A small autoregressive pixel model, trained from scratch.
Training: soap at rate 0.0021, batches of 64.
Data: trained on analogue clock faces, 195000 training examples, 3.5 epochs.
Rows from block 7, named by matrix and row number. Rows with one number belong to one attention dimension. Each number is 128 + 24 x the weight over its row's rms, rounded and kept within 0 to 255. All counts start at 0. After the name is the row's rms in percent of the matrix's.
# v: attention value (model.blocks.7.attn.v.weight, 320x320), inputs 180-215
# proj: attention output (model.blocks.7.attn.proj.weight, 320x320, transposed), outputs 180-215
v.214 101 [ 86 110 129 120 115 102 144 152 136 139 166 139 132 119 100  89 127  96  96 125 157 147 161 102 184 152 161 121  61 104 149 130 139 109 110 137]
v.215 096 [157 118 105 102 132 161 119 119 130 126 145 144 106 161 130 106 133 124 115 158 122  96 143 156 173 150 163 145  81 101 129 136 122 152 118 138]
v.216 094 [120 139 124 164 106 108 134 127 149 149 121 133 134  85 101 157 111 125 165  82 144 114 110 116  92 109 124 131 143 167 140  88  92  92 108 119]
v.217 109 [115 158 109 105 129 123 125 153 159 169 100 124 156 106 125 153 128 100 176 152 114 123 135 127  81 166 132 110 125 142  80 129  78 125 151  66]
v.218 107 [142 122 133 130  96 118 144 149 145 161 155 132 114  89  88 134 137 119 177 122 129 111 108 153  87 124 126 143 129 150 130 141 125 111  92 110]
v.219 102 [137 137 114 128 139 126 172  85 136 109 118 125 122 103 146 132 156 114 136 170 102 109 165 121 131 116 131  98 127 138 165 114  92 170 137 160]
v.220 110 [106 118 120 120 145 145 139 180  92 112 165 120  92 134 113 120 100 141 157  96 111 144 115 167 105 155 176 172 118 107 130 140 134 172 117  93]
v.221 103 [111 157  92 147 105 121 167 110 119 142 117 120 106 119 155 141 158  92 124 115 120 158 127 109 153  98 141 180 129 145 135 136 124 109 133  71]
v.222 112 [101 135 148 120 163 128 178 174 129 122 109 117 136 161  95 157 129 115 113 111  96 134 180 151 108 115 144 108 151 104 122 156  68 135 136 121]
v.223 099 [144 112 115 154 123  99  85 129 128  84 173 145  83 161 126 128 135 124 122 120 100 163  99 166 105 125  91 125 140 123 122 124 144 143 119  90]
v.224 101 [126 151 114 117 118 148 108 140  95 121 120 109 121 133 127 140 100 120 133 144  93 148 127 164  91 154  94  90  85 138 104 123 112 128 110  87]
v.225 105 [ 89 144 145 145 117  94 159 162 156 122 145 128 112 144 107 113 193 112 100 128 131  99 144 127 122 124 143 107 138 140  94 115  96  69 111 107]
v.226 103 [133 158 124 139 140 124  88 153 133  94  83 137 124  65 126 146 133 157 131 101 130 140 141 118 159 118  99 105 192 116 116  97 130 101 119 152]
v.227 096 [105  89 132 125 152 165 156  95 149 146 119 173  81  89  87  68 120  89  76 127  84  96  82 156 128 152 149  98 140 128 154 138 132 154 121  97]
v.228 091 [119 110 142 106 146 118 153 171 158 122 138 134 176 158 109 149 137 137 134 127 124 115  83 168 152 123 113 131  96 138  95 106 101  88 162 116]
v.229 092 [159 103 152  93 172 151 120 140 119 142 133 146 150 147 127  93 115 157 143 146  75 138 111  94 189 101 115 165 159 131 132 130 120 109  74 179]
v.230 092 [129 116 147 152 124 115 114 118 119 119 127 128 168 194 148 127 148 106 125 121 129 113 130 132 145 156 127 124 106 103 123 143 167 118 130 101]
v.231 101 [138 122  87 146 100 161 129 149 116 116 125 144 139 120 186 138 107 114 143 161 111 123 153  87 128 124 106 104 124 151 113  97 142 117 122 171]
v.232 106 [130 157 146 159  99 107 102 139  87 150 144 136 163 105 143  90 133 126  92 124 128 132 131  95 122 100 156 133 133 162 133  96 119 134 125  69]
v.233 111 [135  66  97  97 151 142 144 102 102  93 130 134 121 162 163  98 143 136 112 138 113 148 110 133 150 129 120 129 161 122 132 115 167 115 115 112]
v.234 095 [149 113 105 150 137 140  93 133 140 113 142  93 174  98 140 135 137 128 129  91 127 101 163 168  86 129 133 105 138 116 108 135 114  88 113  92]
v.235 109 [ 89 138 143 171  95 145 116 148 147 125 145  98 139 149 110 167 111 145 125 124 158 144 122 117 155 112 153 126 170 139 154 107 155 107 128 150]
v.236 105 [157  79 133 163 108 172 153 174 142 135 148  78 143 122 135 179 151 152 121 129 170  88 108 135 148 142 156 141 115 161  92 144 106 102 141 162]
v.237 097 [134 129 128 118 131 173 151 122 143 168 128 120 129  85 151 102 161 145 115 145 122 140 110 121 167 127 145 136 104  92 118  86  89 130 108 122]
v.238 112 [156 118  98 149 143 112  85 140 141 138 121 145 145 139 164  95 144 132  91 107 108 162 159  91 148 114 136 121 111 151 157 144 111  84 185 192]
v.239 109 [130 167 108 159 102  93 168 139 115 159 149 113 164 150 157 133 163 172 100 135 116 144 125 132 115 170 151 171 109  93 143 116 144 109 109  79]
v.240 087 [107 123 159 109 139 161 142 156  84 117 137 113 117 139 106 159  99 131 111 118 158 134 129  90 171 125 101 111 145 123 145 110 136 111  97 142]
v.241 096 [115 146 129 130 129 121 116 116 157 105 106 107 106 141 134 156 152 150  71  99 124 158 115 121 127 142 126 120 133 164 124  98 101 104 130 176]
v.242 095 [ 94 109 152 149 140 155 123 118 123 144 141  91 189  97 122 164 147 123 123 114 148 131 132 158 115 153 160 157 163 109 134 147 117 147 133  78]
v.243 099 [ 91 137 119 180 137 125 133 138 125 121 114 150 128 125 121 139 166 135  99 146  79 154 132 155 150  98 134 135  87 113 115 117 110 129 100 104]
v.244 104 [124 129 163 111 116 157 165 163 131 112 152 142 147 124 121 119  91 115 151 152 110  54 114 129 123 130 126 109 130 138 125 118 119 156 122 112]
v.245 098 [ 95 123 150 123 142 159 141 122 162 157 162 140 115 135 125 139 130 127 129 121 147  98 121 144 110 121 152  73 143  79 155 119 162 153 100  74]
v.246 100 [105 160 139 113 141 123 102  98 100 128 122 163 128 143 163 139 151 159 121 164 119 149 106 114 131 130 132 137 138 111 131 116 160 143  83  95]
v.247 102 [168 113 149 130 117 118  69 120 137 125 157 183 112 132 137 139 126 136 117 108 125 179 145 118 153  95 126 135 117 135 131 138 138 120 154 176]
v.248 100 [134 149 150 103 114  87 120 127 137 119 155 121 104 155 130  98 150 105 139  88  93 151 161 129  96 131 111  89 154 137 111  52 103  82 109 113]
v.249 100 [169  99 104 109 144 114  54 182 173 135 135  93 147 129 141  93 118 104  86 137 162 152  95 127 137 158 107 145 165 114 142 153 149 107 107 110]
v.250 102 [133 129 105 137  48  88 125 137 160 134 132 116  78 121 104 126 132 124 114 150 120 155 121 103 166 122 158 111 118 139 149 120 103 115  81 181]
v.251 099 [126 121 131 130 153  99 108 133 176 128 127  76 175 126 127 168 134  93 133 118 133 143 138 128  88 158 120 146 129  86 101 135 135 106 174  77]
v.252 094 [ 97 130 168 181 166 107 105 102 139  92 134 150 182 169 107 129 136  93 137  75 111 128 144 126 119 117 127 124 119 132 146 136 131 138 101 155]
v.253 107 [135 124 121 120 131 189 179 115 115 105 146 126 121 173 118 105 140 155 146 120 100 117 139 124 136 151 153 131 115 135 175 148  82 115 156 129]
v.254 100 [ 92 133 100 128 142  79 123 122 114 109 128 114 102 175 133 137 165 165 126 128 126 125 122 143 151 119 127  94 149 159 154 163 129 133  75 133]
v.255 098 [177 133 134 108 168 136 130 126 100 138 149 125 142 136 160 160 123 111 101 129 103 151 121 118 130 141 123 140 119 112 141 110 146 153 126 100]
v.256 091 [103 143  89 139  86 130 115 145 113 171 158  99 108 137 105 102 141 152 115 141  93 100 123  85 132 125 127 171  92 151 147  88 157 110 138  93]
v.257 086 [120  83 122 131 178 139 121 124 132 118 126 131  87 135 143 137 133 132 160 126 160 112 157 109  94  93 142  98 118 136 124 135 111 126 126 126]
v.258 089 [149 158 133 132  98 173  96 136 138 180  96 116 143 143 114  98 170 110  98 135 145 157 114  88  98 166 160 136 151 123 123 162 148 171 155 117]
v.259 093 [ 85 162 110  57 148 147 137 106 145 136  99 136 134  86 106 127 141 111 143 160 124  96 184 138 132  97 145 125 160 154 102 134 131 123 144 132]
v.260 084 [158  97 166 117 148 160 144 135 117 105 126 175  64 180 124 132  80 118 118 137 120 118  85 150 124 184 104  97 171 113 161 146  95 184 118 121]
v.261 086 [155 130 101 154  96 144 106 132 191  86 124  89 120 107 102  96 128 120 131 108 135 123 140 130 170 111 141 133 132 124 170  95 132 158 151 167]
v.262 085 [125 101 143 111 125 148  76 139 106 112 170 173 140 110 135 126 111  91 143 127 150  79 125 156 123 122  81 115 129  94 136 141 140 131 107 106]
v.263 093 [129 124 128  98  96  78 123 143 142 132 139 173 121 157 118  52 130  90  95 128 129 131  97 137 138 138 147 133  96 135 122 126 173 146 144 122]
v.264 077 [109 131  87 120 103 164 114 115 129 143 141 103 164 136  98 130 142 145 142 107 114 100 126 118 108 118 136 149 135  80 102 157 113 109 128  81]
v.265 081 [ 94 126 133  98 121 120 131 130 221 108 122 151  74 128 147 143 132 124 159 146 125 144 107 131 116 168 117 126 139 135 136 190 141 184 126 120]
v.266 083 [120 136 156 109 131 116 106 129 136 103 121 128 167  91 137 123 107 179 140 123 156 132 153 121 159 133 114 119  85  68  94 137 125 117 153 162]
v.267 092 [ 91 182 148 135 108 120 137 163 105 133 106 100 149  80  85 152 118 181 114 134 157  86 143  87 116  88 144  96 123 138 111 105  86  93  98 113]
v.268 096 [119 112 123 125  79 119 103 137 106 112 168  79 183 119 111 140 125 124 135 115 125  97 153 163 123 140  97 148 112 124 149 120 140 114 157 109]
v.269 088 [141  94 107 119 122 142  75 142 132 139 154 102 146 106 131 134 138 140 153 138 190 111 192 110 131 120 123 115 129 123 104 180 141 146 118 137]
v.270 102 [118 100 121 185 135 135 110 128  84 111 122  94 134 125 101 127  99 137 134  53 165 100 171 127 157 124 110 121 167 141 129  84 105  98 163 128]
v.271 088 [158 138  88  94 117 158 134 136 121 169  89 102 149 140 105 122 141 124 120  74 104 123 180 106 113 127  98 140  99 140 155 131 119 102 137 115]
v.272 092 [156 147 148  97  94 154 125 131 147 146  92 158 104 138 104  81 106 101 121 133 129 130 120 156 158  83 156 107 100 146 154  99 104 128 105 127]
v.273 094 [118 129 151 137  87 150  95 136 144 129 141  96 123 167  70  95 144 110  83 108  97 146 109 136 147 157 133 160 126 158 114 137 181 141 165 112]
v.274 092 [106 140 151 168 131 141 112 112  95 170  86  91 131 118 144 130 148 135  79 155 107 119 110 124 175 106 170 200 144 118 151 110 136 119 169 114]
v.275 090 [161  86 164 108 149 105 120 139 123  88 108 139  90 132 123 125 119 131 147 126 141 167 118 115 147 125 131 117 123 128 132 128  99 110  97 133]
v.276 089 [156 133 110 127 121 178 106  85 108 126 156 127 139 113  88 107 114 117 114 157 134 107 147 117 152 132 153 127 116 111 144 157 112 152 123 124]
v.277 078 [130 158 155 127 117 166 132 171 131 110  97 120 121 144  67  99 117 142 115  93  89 115 132  95 145 143 136 159  94 182 161 102 127 171 117 166]
v.278 080 [ 93 132 136 136  94 111  99 135 120  88 165 152 147  97 152 147 114 123 144 159 154 140 110 131  90 128 124  82 134 125 126 140 128 133 156 116]
v.279 083 [134 143 130 156  92 134 157  35 103 123 131 113 140 157 151 131 123 146 109 100 118  81 117 117 124 131 122 135 125 161 199 154 185 125 130  72]
v.280 086 [117 147 168 159 149 135 140  85  89 130 160 114 135  95 109 141 137 127 155 133 118 120 160 127 121 105 165 137 135 112 119  88 155 105 120 125]
v.281 098 [176 101 129 176 133 126  92 152 110 101 172  69 146  99 120 119 108 102 135  89 103  95 119 100 118 171 131 117 137 185 111  95 142 135 172 145]
v.282 080 [141 146 142 119 140 166 138 138 136 112 133 148 112 104 132  92  97 116 129 134 116 111 168 159 146 153 135  99 155  97 137 157 118 150 167 177]
v.283 078 [149 119 155 120 124  73 155 124 153  95 124 108 101 126 118 116 110 112 110 146 132 166 144 106 108  91 145 157 143 125 160 111 125 126 140 124]
v.284 083 [104 108 173 110 140 146 150 111 137 114 149 149 154 121 109 145 138 124 130 120 100 144 122 132 160 141 126 134 163 152 129 108  93 177 148 151]
v.285 080 [ 93 170 128 166 156  95 145 139 106 132 110  98  98 130 153 121 118 123 110 168 148 116 140  83 166 114 131 120 104 142  99 118 117 109 139 119]
v.286 083 [101 109 114 134 140 137 139 120 153 152 151 150 184  86 116  98 163 129 114 148  87 116 149 153  79  88 105 169  95 115  94 158  89 117 176 110]
v.287 087 [104 119 139 142 101 106 145 142 137 134 170  83 116 116 140 110 141 118 134 151 147  71 146 155 104 109 144 105 122 131 138 116 149  88 145 142]
v.288 071 [178 179 124 139 147 119 132 121 137 117 115 140 131 130 142 142  93 153 113 148 115 130 140 166 115  98 120 103 104 161 140 178 135  81 132 156]
v.289 081 [120 150 128 130 138  97 139 135 131 127  97 151 148 181 147 110  95  97 130 164 108  85  86 114 131 129 149 140 141 125  99 145 188  83 114 118]
v.290 079 [134 168 136 134 141 113 121 109 112 115 128  88 111 155 185 146 165 152 165  88 113 128 161 114 186  74 146 150 108 143  93 111 136 114 115 114]
v.291 080 [161 132 143 112 171 156 132 123 108 110 148 135 125 136  84 114 116 101 123 156 165 105 131 146 146 120  99 112 119  89 112 177 175 127 105 149]
v.292 090 [116 105 153 149 139 124 132 155 135 129 122 156 114 109 119 149 144 138 131 141 163 120 154 140 135 112 149 126 110 145 128 120 113 106 135 153]
v.293 090 [134 109 165 128  99 164 114 117 137 111 150 156  94 143 121 172 105 157 149 181 165 154 146 157 134 111 139 119 111 140 163 134 152 128  93 133]
v.294 080 [ 90 123 144 147 118  90 209  96 134 125 112 134 123 113 129 151 103 113 126 158  87 133 111 164 135 111 144 134  80 117 140  73 149 151 131 145]
v.295 079 [ 91 150 124 128 108 137 132 153 120 143 121 136 171 149 107 106 119 158 152  84 125 130 101  96 135 162 163 116 123 119 141 103 153 121 149 140]
v.296 099 [107 122 153  89 146 164  90  95 184 132 136 162 119 109 140 148 135 121 159 120 158 153 128 170 150 141 124 128 131 129 118 104 136 156 160 138]
v.297 079 [111 176  82  87 162 123 153 113 142 119 128  83 146 168 139 158 153  99 111 153 120 185 120 137 152 182 129 176 145 161 125  88 140 153  83 116]
v.298 099 [149 129 103 143 113 123 135 117 131 132 123 100 140 118 109 125 164 148 100 116 107  84 129  94 122 105 145 108 122 110 101 105 114 169 134 113]
v.299 089 [152 135 116 107  97 125 186  99 145 126 119 130 122 128 175 155 141  69 129  83  99 123 117 102 142 103 105 182 139 159 123 158  98 114 176 108]
v.300 091 [ 88 142 116 115 108 133 100 108 194 130 143 161 127 190 113 144 132 148 154  82 109 191 130 140 143 108 146 105 130 174 164 101 137 129 136 134]
v.301 080 [101 111 137 180 133 155  88 129 115 115 120 145 141 129 135  81 101 152 116 158 160 124 163  71  83 111 141  73 154 107 156 127  86 147 113 147]
proj.214 099 [145 161 100 145 109 103 172 145 126 120 109  87 108 131 162 151 112 151 127 147 131 108 128 131  98  79 135 145 144 156  86 124  90 160 129 139]
proj.215 098 [133 131 105 104 166 142 191 136 161 108 118 135 156 146 115 118 114 137 101 151 142 152  98  95 120 118 110  90 173  97  87  87 113 105 132 125]
proj.216 088 [130 115 140  90 112 155 119 115 119 116 177 133 118 134 171 123  84  97 144 149 174  74 133 116 146 144 113 103 119  98 159 180 153 146 122 115]
proj.217 101 [ 92 149 160 165  75 147 111 141 107 103 140 161 132 168 128 100 142 131  65 103 127 153 136 103 131 119 147 156 105 122 138 133 138 148 144 170]
proj.218 108 [126 111 131 121 120 124  86 109 118 119 128 163  92 126  97 132 143 131 107 138 102 111 114 145  70 148 140  99 154 111 156 157 145  99 126 141]
proj.219 103 [105 116 118 101 158 160 133 164 116 118 174 112 120 152  88  97 117 132 137 108 158 133 130 127 131 136  99 128 127 106 132 126 149  70 123 138]
proj.220 101 [143 106 148  89  94 126 117 109 138  97 101 107 123 165 150 122 153 109  90 180 170 114 120  78 162  81 123 111 140 125 116 101 140 124 135 112]
proj.221 104 [172  97 155 106  94  98 101 153 110 128 143 118 171 133 104 135 109 125 113 111 146 156 142 103 136  91 113 160 109 144 144 115 147 108 135 172]
proj.222 111 [121 165 117 142 104 149  96 148 140 128 104 170 127  75 130 125 109 105 152 147 139 129  81 126 115 129 143 167  99 132 116 124 139 159 111 104]
proj.223 101 [122 166 119 124 162 142 185 116 134 177  97 152 121 109 122 107 155 168 113 104 103 104 125 173 129 133 161 106 110 151 123  98 110 123 113 136]
proj.224 099 [116 110 100 147 140 109 164 130 139 128 119 150 112  79 153 175 158 114  92 101 168 125 108 105 112 121 175 141 154  95 144 135 134 114 119 148]
proj.225 104 [182 106 123 168 141 167 101  75 106 139 152 136 132 114  77 139  76 129 157 122 109 159  85 150  87 161 118 125 128 101 136 145 125 139 109 166]
proj.226 096 [158 124 136  89 117 131 116 114 127 152 139  99 120 187 114  83 118 130 140 117 156 142 148 117 114 119 158 155  79 142 147 152 103 123 126 136]
proj.227 100 [134 106 136 163 132 105 148 153  79 153 137 133 165 156 156 174 132 165 176 150 194 151 144 103 138 104  95 131 111 116 110 111 189  92 122 173]
proj.228 088 [133 132  94 136 117 146 132 136 169 144 123 131  87 107 125 104 141 103 125 121 101 148 147 119 107  95 120  93 154 126 150 130 167 149 105 128]
proj.229 087 [116 179 108 121  99 129 140 111 147 135 112 129 156 127 109 126 135 165 109 127 161 112 187 120 136 124 176  60 106 154 145 157 122 123 169 132]
proj.230 095 [171 125 127 109 170 154 135 106 175 135 157 154 128 123 122  74 113 140 138 123 126 152 147 116 154 121 149 158 122 130 126 127  77 160 171 142]
proj.231 097 [124 121 109 120 120 102 118  96 114  74 152 117 122 144 123 127 111 152 111  82 157 114 136 130 149 121 124 120 160  99 121 140  81 129 120  77]
proj.232 098 [148 141 122  82 137 116 153 129 150 111 139 111 110 110 172 151 132 116 142 114 127 155 130 162 150 145 132 107 139 133 137 109 137 149 108 131]
proj.233 107 [119 166 148 145 130  89 123 104 169 163 167 141 112 110 113 129 104 142 147  92 157 100 137 144 106 110 117 139 101 123 120 113 115 174 127  68]
proj.234 091 [128 168 133 155 137 147 147 134 133 135 114 144  86 146 120 141 113  89 120 156 145 127 139 116 106 140 118 120  87 148 156 118 130 171 127 157]
proj.235 112 [133 112 156  76 149  92 116 143 109 133 122 112 130 110 118 111 161 120 153 121 110 135  91 139  97 127 111 136 105 159  86 153 156 142 125 122]
proj.236 104 [ 70 141  95 147 104  93 111  56 138 151 143 147 100 108  56 111  59 143 148 143 100 128 130 140  71 126 129 151 146 123 124 150 131 147  87 121]
proj.237 091 [127  69 141 130 139 110  96 107 143 143 142 138 127 150  96 127  62 123 127 150 114 102 149 138 115 122 138 107 148 175 113 153 124 135 136 142]
proj.238 107 [138 179 138 109 128  99 132 117 102 125 151 123 151 110  76 166  98 119 108 144 116  81 104 154 110 126 126 127 118 119 155 117 122 167 103  85]
proj.239 101 [122 147 126 116  73 146 124  97 149 141 118 154  91 126  95 159 140  94 117 118 112 103 126 138 100  99 113  81 166 110  90 124 126 131  95 133]
proj.240 093 [134 125  94 144 143  55 102  83 132 129 153 149 130  96 121 118 106 144 125 119 107 148 122 129 131 160 146 154 126 162  95 174 141 134 144 104]
proj.241 091 [180 136 132 163 127 118 134 124 104 134 140 109 124  97 140  94 148 106 161 154 115 138 135 122 115 134 161 158 121  98 125 157 145 138 119  93]
proj.242 094 [153 122 115 113 104 111  98 184 146 149 100 147 104 150 124 118 144 121 124 114  95 145 130 122 136  94 102  96 110 145 132 108 133 114 117 162]
proj.243 091 [188 101 112 118 102 135 147  66 146 114 145 123 151  98 117  99 134 152 101 101 174 122 122 170 103 159 160 138 144 157 142 121  98 113 157 134]
proj.244 099 [138  84 127 163  97 125 120 111 161 105  97 149  99 147 154  89 129 120 130 106 115 139 133 145 153 123 128 131 148 131 135 148 133 112 127 122]
proj.245 104 [136 152 119 109 117 115  90 141 113 142 146 129 151 141 148 138 132  97 114 129 106 194  97 124 152 129 106 160  83 199 104 122 110 115 175 121]
proj.246 097 [142 173 103 139  95 115 173 136 127 155 133 109 155  90 143 121 164 106 120 113 101 129 140 103 113 123 101  82 108 151 128  78 112 104 175 133]
proj.247 101 [136 140 103  86 160 129 150 136 142 128 151  61 161 147  79 117 126 129 139 112  84  92 140 106 128 117 117 130 119 118 151 121 100 146 131  69]
proj.248 105 [146 124  93 148 127 146  84 148 170 120 133 126 149 114 170 101 132 100 136 139 136 121 134 146 131 109 145 166 108 149 127 179 109 150 156 115]
proj.249 094 [ 92 145 108 122 142 140 124  96 102 100 124 164  94 135 100 181 105 147 174 132 103 133 120  91 133 136 146 100 100 150  73 132 139 133 117 116]
proj.250 098 [123 107 115  96 142 178 146 128 139 139 116 159 147 152 145  98 117 115 158 123 115 134 124 133  92 150 129 121 156 117 142 147 159 130 116 105]
proj.251 093 [132 101 120 149 144 186 111 122 149 112 111 161  79 161 101 131 113 134 160 112 111 123  76 112 150 126 124 131  93 144 143 129 105  92 143 182]
proj.252 095 [157  71 126 119 111 163 147 168 156 169 124 106  93 139 113  82 115 157 131 148 152 116 132 140 132 145 150 114 116 114  96 160 143 116 123 124]
proj.253 102 [143 163 181 151 131  97 107 137 132 127 120 148 142 131 153 166 110  95 125 132 104 145 155 145 111 105 118  86 102 129 153 130 118 156 131 100]
proj.254 103 [171 126 176 148 112 137 149 123 128 137 139 121 108 112 119 102  99 115 108  97 138 138  86 103  95 137 146 146 114 117 117 116 180 171 177 117]
proj.255 098 [ 92 138 148 103  71 157 124 118 147 123 138 139  98  90 113 143 161 131 112 106 125 141 147 144 156 106 135 113 102 121 149 150 125 118 122 102]
proj.256 093 [105 124 166 144 169 188 143  93 150  71 123 142 160  69 126 156 107 141 142 103 101 130 136 176 136 121 111  94 166  79 118 145  85 111 126 154]
proj.257 094 [117 160  95 101  71  91 134 139  93 139 135 137 157 151 134 108 167 127 134 139 110 145 110 135 138 118 128 163 149  91 101 157 147 117 127  96]
proj.258 102 [143 132 105 136 154 109 130 130 112 102 127 159 117 102 126 145  85 159 118 148 120 131 109 152 155 118 136 150 126 146 111 140 113  97  94 119]
proj.259 101 [152 124 136 171 133 109 120 140 143 119 129 121 127 153 119 110 128 165  86 105 140 109 122 132 122 120 161 119  97 126 109 138  61 120 104 148]
proj.260 095 [119 134  77 140 117 128 111 192 141 166 109 105 136  98 156 142 136 114 166  94 139 159 165 107 123  92 136 157  87 140 106 123 128 116 144 148]
proj.261 089 [112 117 166 111 158  74 171 111 103 153 145 147 120 142 142  75 107 167  98 184 135 125 100 140 126 147 107 160 129 124 118  97  99 118 166 129]
proj.262 096 [121 147 145 154 123 134 154 157 152 167 104 107 127 145 147 110 155 161 144 120  91 127 111 106 100 109 126 128 137 154 157  99 141 117 180  95]
proj.263 096 [122 127 148 107 140 130 146 152 136 147 115 123 144 186 117 168 149 139 143 168 141 139 116 105 142 161 160 108 136 142 138 148  92 113  94 149]
proj.264 093 [151 130 145 113 166 114 150 114 123 105 119 123 126  88 139 100 137 135 119 123 102 110 133 157 114 154 123  89 159 117 102 141  91 137 109 177]
proj.265 097 [147 141 103 164 115 127 118 114  77 110 131 131 150 160 114 111 104 105  63 143 152 186 105 138 125 134 134 109 110 156 149 121 149  93 130 116]
proj.266 089 [139 106 102 127 132 138 204 116 118 155 166 142  96 123 126 139 115 124 128 120  76 109 126 135 115 106 162 162 154 142  99 138 129 133  73 148]
proj.267 101 [155  78 124 119 134 115 137  93 157  96 117 145  96 138 164  87 109 122 121 111 122 137 136 152 103 120 108 177 122  81 114 132  94 136 134 125]
proj.268 094 [125 144 128 132 180 120 120 167 176 123 100 134  98 107 176 122 153  94 157 140 129 142 138 117 145 142 136 115 148  94 116 116 110 110 143 136]
proj.269 100 [174 138 122  96 131  79 157 137 151  99 123 133 110 169 139  81 153 112 141 113 116 182 125 161 114 119  96 117 136 122 120 101 100 127 140 155]
proj.270 109 [123 105 137 131 108 146 138 145 182 135 126 157 117 113 139 137 156 134 127 102  87  75 132 112 114  97 149 172 113  68 111 148  84 113 130 163]
proj.271 103 [ 85 129 135 160 139 149  93 154 165 105 161 147 129 129 146 162 114 159 149  90 113  95 141 153 113 112 166 131 160  89  65 136  93 110 171 153]
proj.272 108 [126 138 111 125 125 125 117 131 128 138 115 145 161 108 138 118 166 150  87 158 152 149 129  99 167 132 114 196 136 186 125 115 182 120 150 139]
proj.273 098 [128 136 125 135 157 131 129 154 158 137 112 153 137 108 130 173 104 152 145 126 145 101 131 121  79 125 142 145 156 126 135 125 108 123 109 171]
proj.274 115 [126 124 119 107 108 141  96 178 162  93 148 125 134 131 109 122 102 127 148 103 142 169 119 131 113 169  94 115  83 155 126 130 150 117 123 161]
proj.275 093 [112 139  92 115 132 109 113  86 112 147 145 120 151 113 147 133 115 152 105 135 112  84 104 147 111 123 143 131 123 145 124 101 151 135 136  85]
proj.276 104 [122 166 157 106 117 119  87 161 149 153 109 156 120 132 113 143 172 107 165 121 115 131 141  98 109 119 121 162 114 165 145 164 127 148 130 140]
proj.277 080 [131 120  92 134 163 108 111 102 112 106 128 132  99  82 139 115 119 125 139 146 135 127 141 162 108  95 124 156 143 136 165 174  99 109 159 102]
proj.278 086 [154 111  94 127 129 135 151 169 161 146  84 125 112 161  96 101 126 125  95  78 105 162 182 117 125  91 114 110 149 129 133 134 123 138 116 152]
proj.279 107 [115 131 146 119 129 112 125 168 158 124 109 147 182 142  86 110 119 124 134 152 106 142 150 114 137 108 100 120 123 124 107 121 112 129 155 149]
proj.280 098 [112 127 105 125 129  63 159 134 133 109 120 113 147 116 159 112  83 154  94 144  88 125 109 137  86 137  98 155 130  99 120 116 107 120 105 134]
proj.281 108 [141 131 118 133 134 126 177 124 114  79 118 141 105 123 118 159 102 168 150 104 143 118 146 176 125 108  87 190 156  86 114 176 103 106 114 140]
proj.282 089 [146 115 102 124 107 113 112 132  90 143 135  96 129 127 148 130 149 100 126  99 128 132 114 135  92 161 135 169 125 154 111 139 149 128 133 137]
proj.283 088 [102 122 115 116 101 180  91 107 105  99 157  99 130 133 107 119 109 137 148  96 122 121 118 119 129 110  81 122 110 104 121 120 137 123 146 153]
proj.284 096 [168 122 141 167 107 110 137 139 151 138 126 101  65 140  95 100 105 140 117 134 125 101  83 130  79 142 134 122 120 164 157 125 108 116 123 125]
proj.285 082 [145 125 116 117 118 154 117 135 150 165 130 160 125  77 107  84 155 117 136 116 150 123 148 124 122 112  98 126 125 123 149 134 155 152 157 133]
proj.286 096 [138 103 139 113 153 133 108 130 126  78 141  86  93 142 112 154 131 110 161  81 157 134 154 136 114 155 172  92 154  82 132 133 117 124 109 150]
proj.287 094 [109 134 131 114 155 139 124 128 144 113 122 146 138 124 137 132  89 114 132 111 105 199 121  90 155 150  97 101 130 102  79 128 113 133 126 126]
proj.288 078 [130 101 155 135 108 143  99  98 129 139 121 132 119 126 130 115 143 113 129  84 139 142 116 101 146 151 104 179 132 155  86 101 177 125 167 131]
proj.289 084 [122  98 167 109  84 154 136 126 104 106 169 148 120  91 106 178 167 148 133  79 145 143 171 151 116 101 132 134 130 101 157 112 102 116 116 132]
proj.290 081 [ 99  98 113 140 146  83 110 133 119 109 119 131 140 137 105 136  94 101 108 182 177 154  94 133 102 179 127 143 178 136 167 155 104 102 106 124]
proj.291 083 [109 114 126 138  81 103 139 121 148 134 117 146 109 122 151 119 150 151 144  87 121 110 113 110 113 116 130 134 108 136 153 115  99 121 144 153]
proj.292 095 [141 176 147 111 128 137 102  89 190 135 126 161 131 159 130 145  94 134 156 109 104 126 118 110  94 139 114 149 134 107 136 167 121 138 123 138]
proj.293 096 [116 112  96 132 119  67 121 124  97  97  86 147 145 152 130  89 126 114 119 106  78 132 106 128 153 158 125 112 130 157  95  89 122  91 150 149]
proj.294 086 [158 139 118 141 151 153  55 137 103 117 125 111 150 138 137 125  81 140 141  70 142 134 150 109 126 114  97 104 171 150  87 155 144 150 113 115]
proj.295 085 [139 103 140  98 106 144 124 112 140 118 137 108  82  99 128 160 130 101 130 132 110 123 153 140 117 123 125 138 146 109  95 130 128 152 107 128]
proj.296 099 [121 130 101 179  90 112 155 147  98 103 127  95 151 131 141 121 102 140 121 113 100 135 117  92 132 118 142  93 101 134 125 138 149 101 150  97]
proj.297 096 [ 95 100 117 172  95 122 150 144 141 134 153 144 114 151 112  58 113 130 118 127 104  63 147 173  97  73 135  75 109 120 149 157 140 169 145 142]
proj.298 092 [ 80 142 117  84 170 111 140 145 135 124 143 135 105 161 158  98 142 137 148 150 106 175 114 136 140 161 101 156 153 164 141 153  98 126  85 136]
proj.299 090 [146 124 105 149 171 123  86 119 137 136 173 103 160 126  97 136  94 148 118 156 153 132 134 175 117 193 117  85  87 120 147 100 109 106 116 127]
proj.300 100 [102 130 102 136 126  88 125 144 123 123 121 112  93  92 144 105  77  91 128 151 121  87 128 118 122 113 117 156 132 117 100 107 139 121 131 127]
proj.301 083 [175 165 144 105 135 134 132 110 155 171 144 141 128 156 115 141  93 114 118 114  83  93 120 152 142 146 133 157 107 158 137 135 103  96 137 115]